From a checkpoint of a small spectrogram enhancement model: 40000 steps.
Rows from block 2 of a small spectrogram enhancement model, named by matrix and row number. Each number is 128 + 24 x the weight over its row's rms, rounded and kept within 0 to 255. All counts start at 0. Numbers have three digits each.
After each channel's rows are labels from the 100 clips, of 14976, where the channel reaches its highest value: "top examples" is what is common among them; "band" is the frequency band that holds the peak. Only what is clearly more common there than usual is listed. The data: tunes sung on syllables by a formant synthesiser.
# conv: 3x3 conv (model.mid.0.conv.weight, 192x192x3x3, each kernel summed), inputs 96-191

conv.162:085122107103176119068128137126144123118113108123145120168105120116096116114136101089129115121080138096134151106149145196133111109120161144102133121117117122161150131109098100131122092127127157120095152110124124118159113108162095137116142168142195139158150119104147094093113118136132138155
top examples: vowel: /o/; vowel: /ɑ/
band: 1000 to 2000 Hz

conv.54:128155184118164107140163132111117160115137095132122144121147085143133122097144140120131154123117196142175145121116158152146116171160154121114142108118126149148117127169167105107133109076138078146133139112107140144106169067120151119114139148141116122106121141130119130115136128139165177113
top examples: vowel: /ɑ/
band: 500 to 1000 Hz

conv.149:108179143147115110114113121119124116099173096072136146146119114151152107139133168144093111102147127182160095149139130151096096114126122148091118118147179112129132174140114106122100153111159129183123135143142158115113121159126143117122164096169124123095163127136147129135183158115126153103
top examples: vowel: /u/; deep voice
band: 1000 to 2000 Hz

conv.48:139123092101132077111128151128143126117065139150175121142128112146151109130131119172150144156115143119062160121099121131152135140140101148144095152147129133081128152118145157169147157093128085102162104125165120120151106128093131108123104130118119185148094168129128081133107081136181118154
top examples: vowel: /æ/; thin (high-pass)
band: 500 to 1000 Hz; 1000 to 2000 Hz

conv.76:133110052122127150094115134080145105090151086152131148160116106152104108157141117117115095155095142162098112122152135114138148093155119168119124100110161138115115160127112089131173120124140170105114108138135130123086132143100092159157113156139144114157118110110170139141122131175136145113
top examples: vowel: /i/
band: 1000 to 2000 Hz

conv.133:113102085164135140134109097133150126123141117118122142108123090160143152155097191135114143107167122096147173067125179117185121099122147094109127125098121089151172135125126150129146142083143145132091105143110154129112129117115144090110140143143137147099135183175104158107139125135135154113
top examples: child-like voice
band: 500 to 1000 Hz

conv.51:138191132115133141149118137149124133100125165131141164129093107126152163132116161140144154112162112135123151141111176179110115116132128127157101123128129098105098108152136136133107157075137121143146156154121150160128128142124122161096083105159154136092091130113161136071098119160148101154
top examples: consonant: /ʃ/
band: 1000 to 2000 Hz

conv.170:112097121111165131105151124114117113150137108130131142148135074103132140098120125141126126097152130102117135133145145110134124137111153158148111160096115103106165117129122083138110118153089138142145208137097128159127133138112113147148163128174149133108129092159142131129150116141099180092
top examples: first note: D
band: 500 to 1000 Hz

conv.36:109157131157100129118161087170141121136097082088151163129097081123131099144127109152110115073145163130161144140136141108116108167147102106110112162177148160112144121132096113121112074124134133146109128128098124108118126132096136123087102122169147072118122119163184139125138137177163156187
top examples: clipping
band: 500 to 1000 Hz

conv.185:098144143131072106174114124138080157119131155116126126135134137137132119171107174127150132121148112126115157092151118165091116108187115133160165145105100122120100100162091135151117141092104080124154075121126085149148102093144119154120117092149133101183149135112093143108120178154144145109
top examples: deep voice
band: 500 to 1000 Hz

conv.70:115145112123126141177128120095136125146139140146138133120110142104119132137139096175117104134102175144135134140158098132109123150121139095139120168112129141153127093088137146135138155110142126091161131122157049146100138098129162149113139092076123155129162113140182124115079155154088106091
top examples: deep voice; clipping; vowel: /æ/
band: 500 to 1000 Hz

conv.102:113118104119177123116078100114111120120135109143123112152131097117147103157127125120153128092130158128108129134120130123131093136156187106134169131153132130117123174102088111163134142120089133103137139081134140116146111143115136141118121187115145142127175158126139145103099140136151122111
top examples: mains hum
band: 500 to 1000 Hz

conv.103:124167100152123139128095170117144121148133141167147128142094139119134127118097089103117165119141176151133122185120141122121134133123101147121150165110144088132140151121120170177078146082154130137122151101088158117163140108113069141067135146104221105092143109107137143122140146140137135116
top examples: consonant: /t/
band: 1000 to 2000 Hz

conv.44:100132116137165099135142164127129089127157114153147174139120155135166103167122140097184157137156144123078094150136174122124149144116073113136148118135100153145134131110115116120121163079153118122134145129146105108074113115134127148123140086124121112154110139125110144188162123148103102112
top examples: vowel: /e/
band: 2000 to 4000 Hz

conv.94:089116115142148129104122162131139122128083191111111111130124137125136135128085120155122178091135165130090123151137128160167126143142096122104150147086138136138122103116135110169143154116139134115095128142121111061101167115128113092129179172153153081116100147107147102120127121093112135133
top examples: consonant: /ʃ/
band: 1000 to 2000 Hz

conv.79:133146099095160115108109109105135095082123142091105125129177128114118109145145103140114157117092077171129103143105117060183129145135112137132173131117091139123122131095132125136132134081175090119088151117134128124150109146137130159101115100132126127109142107116123193106129149143122147162
top examples: vowel: /u/; vowel: /i/
band: 500 to 1000 Hz

conv.30:128119103124131166160175113104109134145097129128145114151126104136152146163133142106162114094133127129098094121119144159152129152110121147115128155107081168121130153078111159130072091075156143128128144127124155136136128132147100098123094134096152116134115095151108150127154137125131120137
top examples: clipping; mains hum
band: 0 to 250 Hz

conv.127:087117084130143133148135149126119153162139134107127166110176090132099110120093109117121126172160130138120107098134139098118129126143120087120161087131130156121112115144100125154104150076114124146158139164144166047145113167131156155074078146106144080131113132124144100101116106128156132123
top examples: mains hum
band: 500 to 1000 Hz

conv.16:130119129171167124108100129100108144151111105139128150163119142110103117108144155131182150100140142098105111102102124135120102132137171197124107152080140146134180128083135119116137149112121131091131136110128147071137113080119140159109131147134120119140111128127120138150149080123114108152
top examples: reverberation
band: 500 to 1000 Hz; 1000 to 2000 Hz

conv.90:090102162089128105094106095096071164104107097113137110166127139115114116165141135152184127151136113128112135105134136099129130115174099131112144142125155166118121082179081123136194105108136126131098180129123120155107146120131144168110116145137094157109152095136085152158125127126122128072
top examples: vowel: /o/
band: 2000 to 4000 Hz; 1000 to 2000 Hz

conv.136:114131101148099127092145103146107099159127129139177157103129089128079122096128109116151127122134080141121132122158089168099151154119139101137140136099155127120143137115117116137118134095134135124100117180133114129088074121125159102093111138101128141175145135150146101109159167145129146110
top examples: mains hum
band: 0 to 250 Hz

conv.26:115172136130164112129097155118107089098146128143143137119171145118126127123139155108107137092131122161126126109148086162093141107099150119181153124132105135158153155074127113108113165115093106131156110126140136120118087161139110097135133168089103116121148159111184187089167169121144136134
top examples: child-like voice; vowel: /æ/; thin (high-pass)
band: 500 to 1000 Hz

conv.175:132124089158144122123091150143122116132133161154119158130134127126140098117107110101156161100159145159135168135117117123176108123127061170153160164143145129120132110118127103150103133115129090087154085154146112130110150119164106123119135119159131147163127115135144106107117145140139096146
top examples: vowel: /ɑ/; thin (high-pass); clipping
band: 500 to 1000 Hz

conv.148:122198145108110118126137086115150094117151114089104153135096150148126136148187119078097152156160114146134126131089135134165122121145131124159106151132125079166169127131109107115111115093135113108139106143178103087194136137117103134081119147148130098107087141140096129158097134102119149117
top examples: mains hum
band: 250 to 500 Hz

conv.18:082114146125109134161110119150138167122141146110136143147151123128123124154181097121134122145106097145154106125091140113101128131144131173140141136132123142130123132136119091089130155093135122092137124147129104152155179158136089141131139140106099140109130080174111159169137136100119121105
top examples: the note C; vowel: /o/; high voice; first note: C
band: 500 to 1000 Hz

conv.178:104138149145152130096098161141135150108150189147169153137134116099100106122117095128096137093121119082117111124141104160130075104103134134137167144148123134109149101118146138117116118144140096132133126149115121111133164132096125139059155118122116154165099125115141109153093111155145168116
top examples: vowel: /æ/; child-like voice; thin (high-pass)
band: 1000 to 2000 Hz; 500 to 1000 Hz

conv.128:166113114121105051101148125125095130145136118072128095165137126120133163122117125094160107138135109114110180141151073131148117124096124154129123147131168137113120124182114107173115114113133137146090123150097177108152128152109124106141105104127110166156111167117169160154133161144135110135
top examples: reverberation; child-like voice
band: 1000 to 2000 Hz

conv.105:154108156161107127112131126113190113149145180100119085132105115148155134117128126139115170094141122117138069114119114149187083119156079121136095148149092165168159136151098056141122167085120162147100156128146116170154124103103125142132139098108141164117113113176153154095119127108098133147
top examples: rumble; vowel: /o/; pink noise
band: 500 to 1000 Hz

conv.120:121153117148122114126154114126092147151101149141164147156113120112126144144112170123144136124136122189130135085125132095136111114121141096118128142131125147168078096133109098108147151141140127125138159119152100146129131159165130104185134118135090134127118093140151148123146157136117130138
top examples: mains hum
band: 1000 to 2000 Hz

conv.101:135127120081114094134105151131112121123104112142140094101150148185165085096168138115105140133104132140099118130120145090120125151115153073142100124138113183117149159143118124130160118180172153137092158111091136098157093142125081144126158188098150111081180127143151162122094164146084162127
top examples: vowel: /o/
band: 2000 to 4000 Hz; 1000 to 2000 Hz

conv.1:118139113095108114111113181152140129115096161114172176117137093124126150109154131117112121140173094152159096145119117134098113152177136112135091151154137151107121164122138134119111090088127099184127098117137121161141145153161168118111158125127127125117179100143116137142158145102148100073
top examples: mains hum
band: 500 to 1000 Hz

conv.116:129159117177145132131125128118134153117128089114140098168144153054127156113097158160172136126130155104114166114163161109121103068116143125165117139106116171098118127141124112115172140120117176123095150130144106093134120110145142110139150137116112142132106146124108159129129100077111113132
top examples: vowel: /i/; consonant: /l/
band: 1000 to 2000 Hz

conv.40:128099102153083113082110129097092077100178157122084130152107159080130105121140151126135099125139118123128145138117130147099149142077165158111155123116149131104139141085116178100138107109161139124121083146146108138109144125129133154117104107170136111107133143165135138148124118135111124110
top examples: the note G
band: 500 to 1000 Hz; 250 to 500 Hz

conv.150:134081066143123155098151140108133102075137160092116142133109120141111136137139111132169162132120119076137145133174102118123143194129143125130151138132137125119103105149156138103121074106110081192122148110106111111115115139150151161128154098137134122093134112155130148128134146114142149104
top examples: the note F; vowel: /o/; first note: F
band: 500 to 1000 Hz

conv.161:143151095114157109104126119135109138173156102128143137114171102124146103118095140121143118158126119135130139130143112171140101119157160135134132125114136142127138144155080129123117061079152121117106170157101145127113068112134110099108120087106145156142106131172164140141140104127129122141
top examples: reverberation; child-like voice
band: 500 to 1000 Hz

conv.74:101125111114131121138073149148095079117091166122174132116130109121136074101122171153099119090083081131163088164150103107132133141127155125136149146127143172136143118105154129139134101095108161149112125109093098115122160132081136130145129119113136127121128135131113140091121111127132170145
top examples: vowel: /u/; vowel: /i/
band: 500 to 1000 Hz

conv.4:104131132096123115168151161121103140079102129156150123119088117125130116127134182117171121134145128119143121097103100140083139101163143102112167092121124105152119080113133106162174086141120125117150127138151116104134127147100112141138083137115163152114119150126083144163142158125098124141
top examples: vowel: /ɑ/; clipping
band: 1000 to 2000 Hz

conv.72:128117135135143121107172132153109123135112119158131104141159134137093090150150125117107131080159150122126146154205084130157134122115148134096132136083123101150103144186092103119151126108134116164113143157112106155138122143122156146065154160127136094107154127126089143168133128133125124150
top examples: reverberation; consonant: /t/
band: 4000 to 8000 Hz

conv.118:131099114155091114144114140086153086124121139101124113151122134125171130058119115130109137150126119163139133132181123148105147110104157154162104134110086109132167151109156086142109102096077119110122083121138155126142142141111139097162154108128112147163145093146160123118171101130132171113
top examples: child-like voice
band: 250 to 500 Hz

conv.63:154148072135107118126119138128133121148132142104107113108126160121113089110136125138139116138098122087134146120134132182092148174101147097147124148143118112078148123157138150121145112099078125139137086172151157114157137138127109115122163138134086120143111119161084113125111169149146149167
top examples: child-like voice; vowel: /i/
band: 250 to 500 Hz; 1000 to 2000 Hz

conv.152:142100104160193163113116099103119124096113160150129155142116126109142173131149113160125106152125168150127158117164077163136102154139101106121162173146129086113140125151131159107112136124161162132102128095139110130138108160121125150162137092118131161102109099144099121139090155125106102100
top examples: the note F#; first note: F#; high voice; vowel: /u/
band: 500 to 1000 Hz

conv.59:170111109129150144107155132167116131137137108087161126141134186097169132087116131145154147130177157135100081106132099190171089117104104134164090150171130157130139153125139124158155111117118116119094129126121139113124164073127124122123133125131094142078152153144141136149107163073122101087
top examples: rumble; clipping
band: 500 to 1000 Hz

conv.47:131117139098157133161113122107107114139120137131123112137127091133127149155162138114141126099144161130159124135177151139171109127149150182144138134102116123130126101101094093172137124142151110130094163099152111139137131148135082191099075119118130134118136103147132157113134135091137157100
top examples: pink noise
band: 2000 to 4000 Hz; 1000 to 2000 Hz

conv.139:131088125091180120121107154125153143139107145107110147120074133100114154158120139139068151169110095126114134135112139149119088133097133106121169178164145109123134139167135096135140142129111132153126147132181119115100163106091129097093147109123129121145136132104184176159183149132151128141
top examples: vowel: /æ/; clipping
band: 1000 to 2000 Hz

conv.165:128119086082148140142147131079127116096112122143102106160085106175115123135118137082118150118091145129124169093132158129137145113096082105103150112149159127145144160113142147118116104103086181111142097146116102086093165131166112146144143114136151150165115119141128117125113108170157148118
top examples: vowel: /ɑ/; consonant: /ʃ/
band: 2000 to 4000 Hz

conv.155:079117121108165146099175101169107163131151104121149148086126095098102147183081174105143127126121120097066129130093108106162086104174152144103121134175169131117141130125105156101138124104157149159131147131147111193099132099136137108103128137115144152125131133142138140180115123090081084123
top examples: vowel: /i/
band: 1000 to 2000 Hz

conv.89:079095123136126128087165074150150142119162163117158123150115146138155144100138144125120171103130122186122095140104130076123115152162144132145121153152120136140132138118158165129128105101114132106134131107109123123146115111107148186133132106094094129114140097144117106095120164126146089121
top examples: the note C; first note: C
band: 500 to 1000 Hz

conv.114:158099104148147058106098132130125093139147139135108125140159129135113133127127154135129103100130142126124154125118090136143144122123152122142155166128163122120089123161108080167155121151100100157117142181136150133105120147111112128108132118124075167107092133150134143135089146155125094133
top examples: reverberation; clipping; vowel: /æ/
band: 500 to 1000 Hz; 1000 to 2000 Hz

conv.56:090168136125104130081153116121210117080119109127138137109125131148118088082099121121116178125093158146163132107163112103144133145122134100146124088127161102129189130138141138135110149127117098128146132128117153123147127150091135129093107114123118146124139161125188128113134124112113115172
top examples: thin (high-pass); pink noise
band: 500 to 1000 Hz

conv.88:158148109119125126152090107115112112097128087118135155111104095106105125089157107121115136127133124142159088128138110166137135142136112117170138137107151125167097088138119095106148158152155136107084133138109078128119137143128126142099116111157127124158110135133116131121130162118111139093
top examples: vowel: /u/; thin (high-pass)
band: 1000 to 2000 Hz

conv.78:113133119118108127161194115131117097115119141103131168132134116119112122154106137131165084161160130181158135162140098110127158106085131128111166138146123172120122129139110128091083115118105128144133175160128112115158092138143074149129147149105138098139136121105199143086118138158096163145
top examples: consonant: /ʃ/
band: 1000 to 2000 Hz

conv.159:139117100126115140126129117157177142126145162125109097120134107143128131120125154126081136135113127093166168111143104087119164127109131123108090131136117146099128115132127144089132095164131171152124140100100107139093173174132146121150117108130120163111152133165145143100128121105090119119
top examples: thin (high-pass)
band: 1000 to 2000 Hz

conv.32:189156108111123130103094166154125156111120118096116143105191144133093168131126140133090134127162122130116160081153150084130098140119127135146113132126147139118109136125154143101100080101121139125145109097139143142186145102116087107108133133174101155136121147120131137173145118126154152104
top examples: child-like voice; clipping
band: 2000 to 4000 Hz

conv.186:137134158141101098146150089097119160099110109120095147144116086148117101059134157155169106118123117117133147086118124163172122104105127160157130103105135136091155119153141146137142166144138127120120152138182157127175112135140113146119108094113163162141087140190157153141104133111133157128
top examples: vowel: /u/
band: 1000 to 2000 Hz

conv.37:132133122103124156060179134118155124125123114125120130096077173117140155078147119123124181140138140152116128120124165121102134152129123156118137158134122161067106160101156119111118126124088083134126167107127163104133116163117127122098115094126077158113163101125125099153151145074101087155
top examples: thin (high-pass); white noise; pink noise
band: 500 to 1000 Hz

conv.55:107125147147077112130096130114137153142071092105136082124105109135132104143146140163187129106157101147107118136117105100120136130174136145148100118121111100143124117156118120133118135177094146138123125167110161127155164150128168185132132137134116119116112129151138148175156128125131118126
top examples: child-like voice; vowel: /o/
band: 1000 to 2000 Hz

conv.183:141183148094151132115120166125140089148111146159149140146106109129114125107124146096170139133140156087099145122160123120101086118119136067136086134125122100130144113130089085149141120162138160102144140132143137103135135116083140129110146095163110128089097170114122144135120120171111115134
top examples: vowel: /i/; child-like voice; vowel: /e/
band: 1000 to 2000 Hz

conv.93:102119087148071137142103108129149120117122113137123112116104155119112112154138147123116160106147145116131125080117176121136088103149127143151073109139147071146126147107101121123103145113117168134117169157097148135135152094122100163132166091109165145159105138137125123124130104123142151109
top examples: clipping
band: 1000 to 2000 Hz

conv.95:170125145113125142139153155154122114124143155116105119113134112108141157116123127107145168132181158146105128147128140124089112172130160121057133135116090117159119172129155109108113135129148117169080107125161161130096155071113144139108132147103119085097137083115148117126152143124128141127
top examples: clipping
band: 500 to 1000 Hz

conv.123:133149138146127082132152122148105174142130131119142107142149159101098133141146101133113074105122096136156125139161130117182112138110182167131100104105137121147116118143143137114134076127144134123093103142140169097110109140107114191110128117118114141080127120139107205137139127126140111136
top examples: reverberation; consonant: /ʃ/; vowel: /o/
band: 2000 to 4000 Hz

conv.5:193134113115141109138138123140074140127136133166085124137109100085134127176131126098134107108119132081147139118139078097100158112154115127095177148120105150123151149162099106114149154179125152117117215118119149112112077118140095136096124138142094125113132116115093172122112148084133120150
top examples: vowel: /u/
band: 1000 to 2000 Hz

conv.14:096101193102145095132093141155144114106127141092157128107146159137125103129162129116105138101110121113135112119158143129136066158134130163147123168152120101110131110145147162123098160112062127163182107137130123105131110104128119165112138096122099095145130126090099064122098103121159107089
top examples: quiet level
band: 500 to 1000 Hz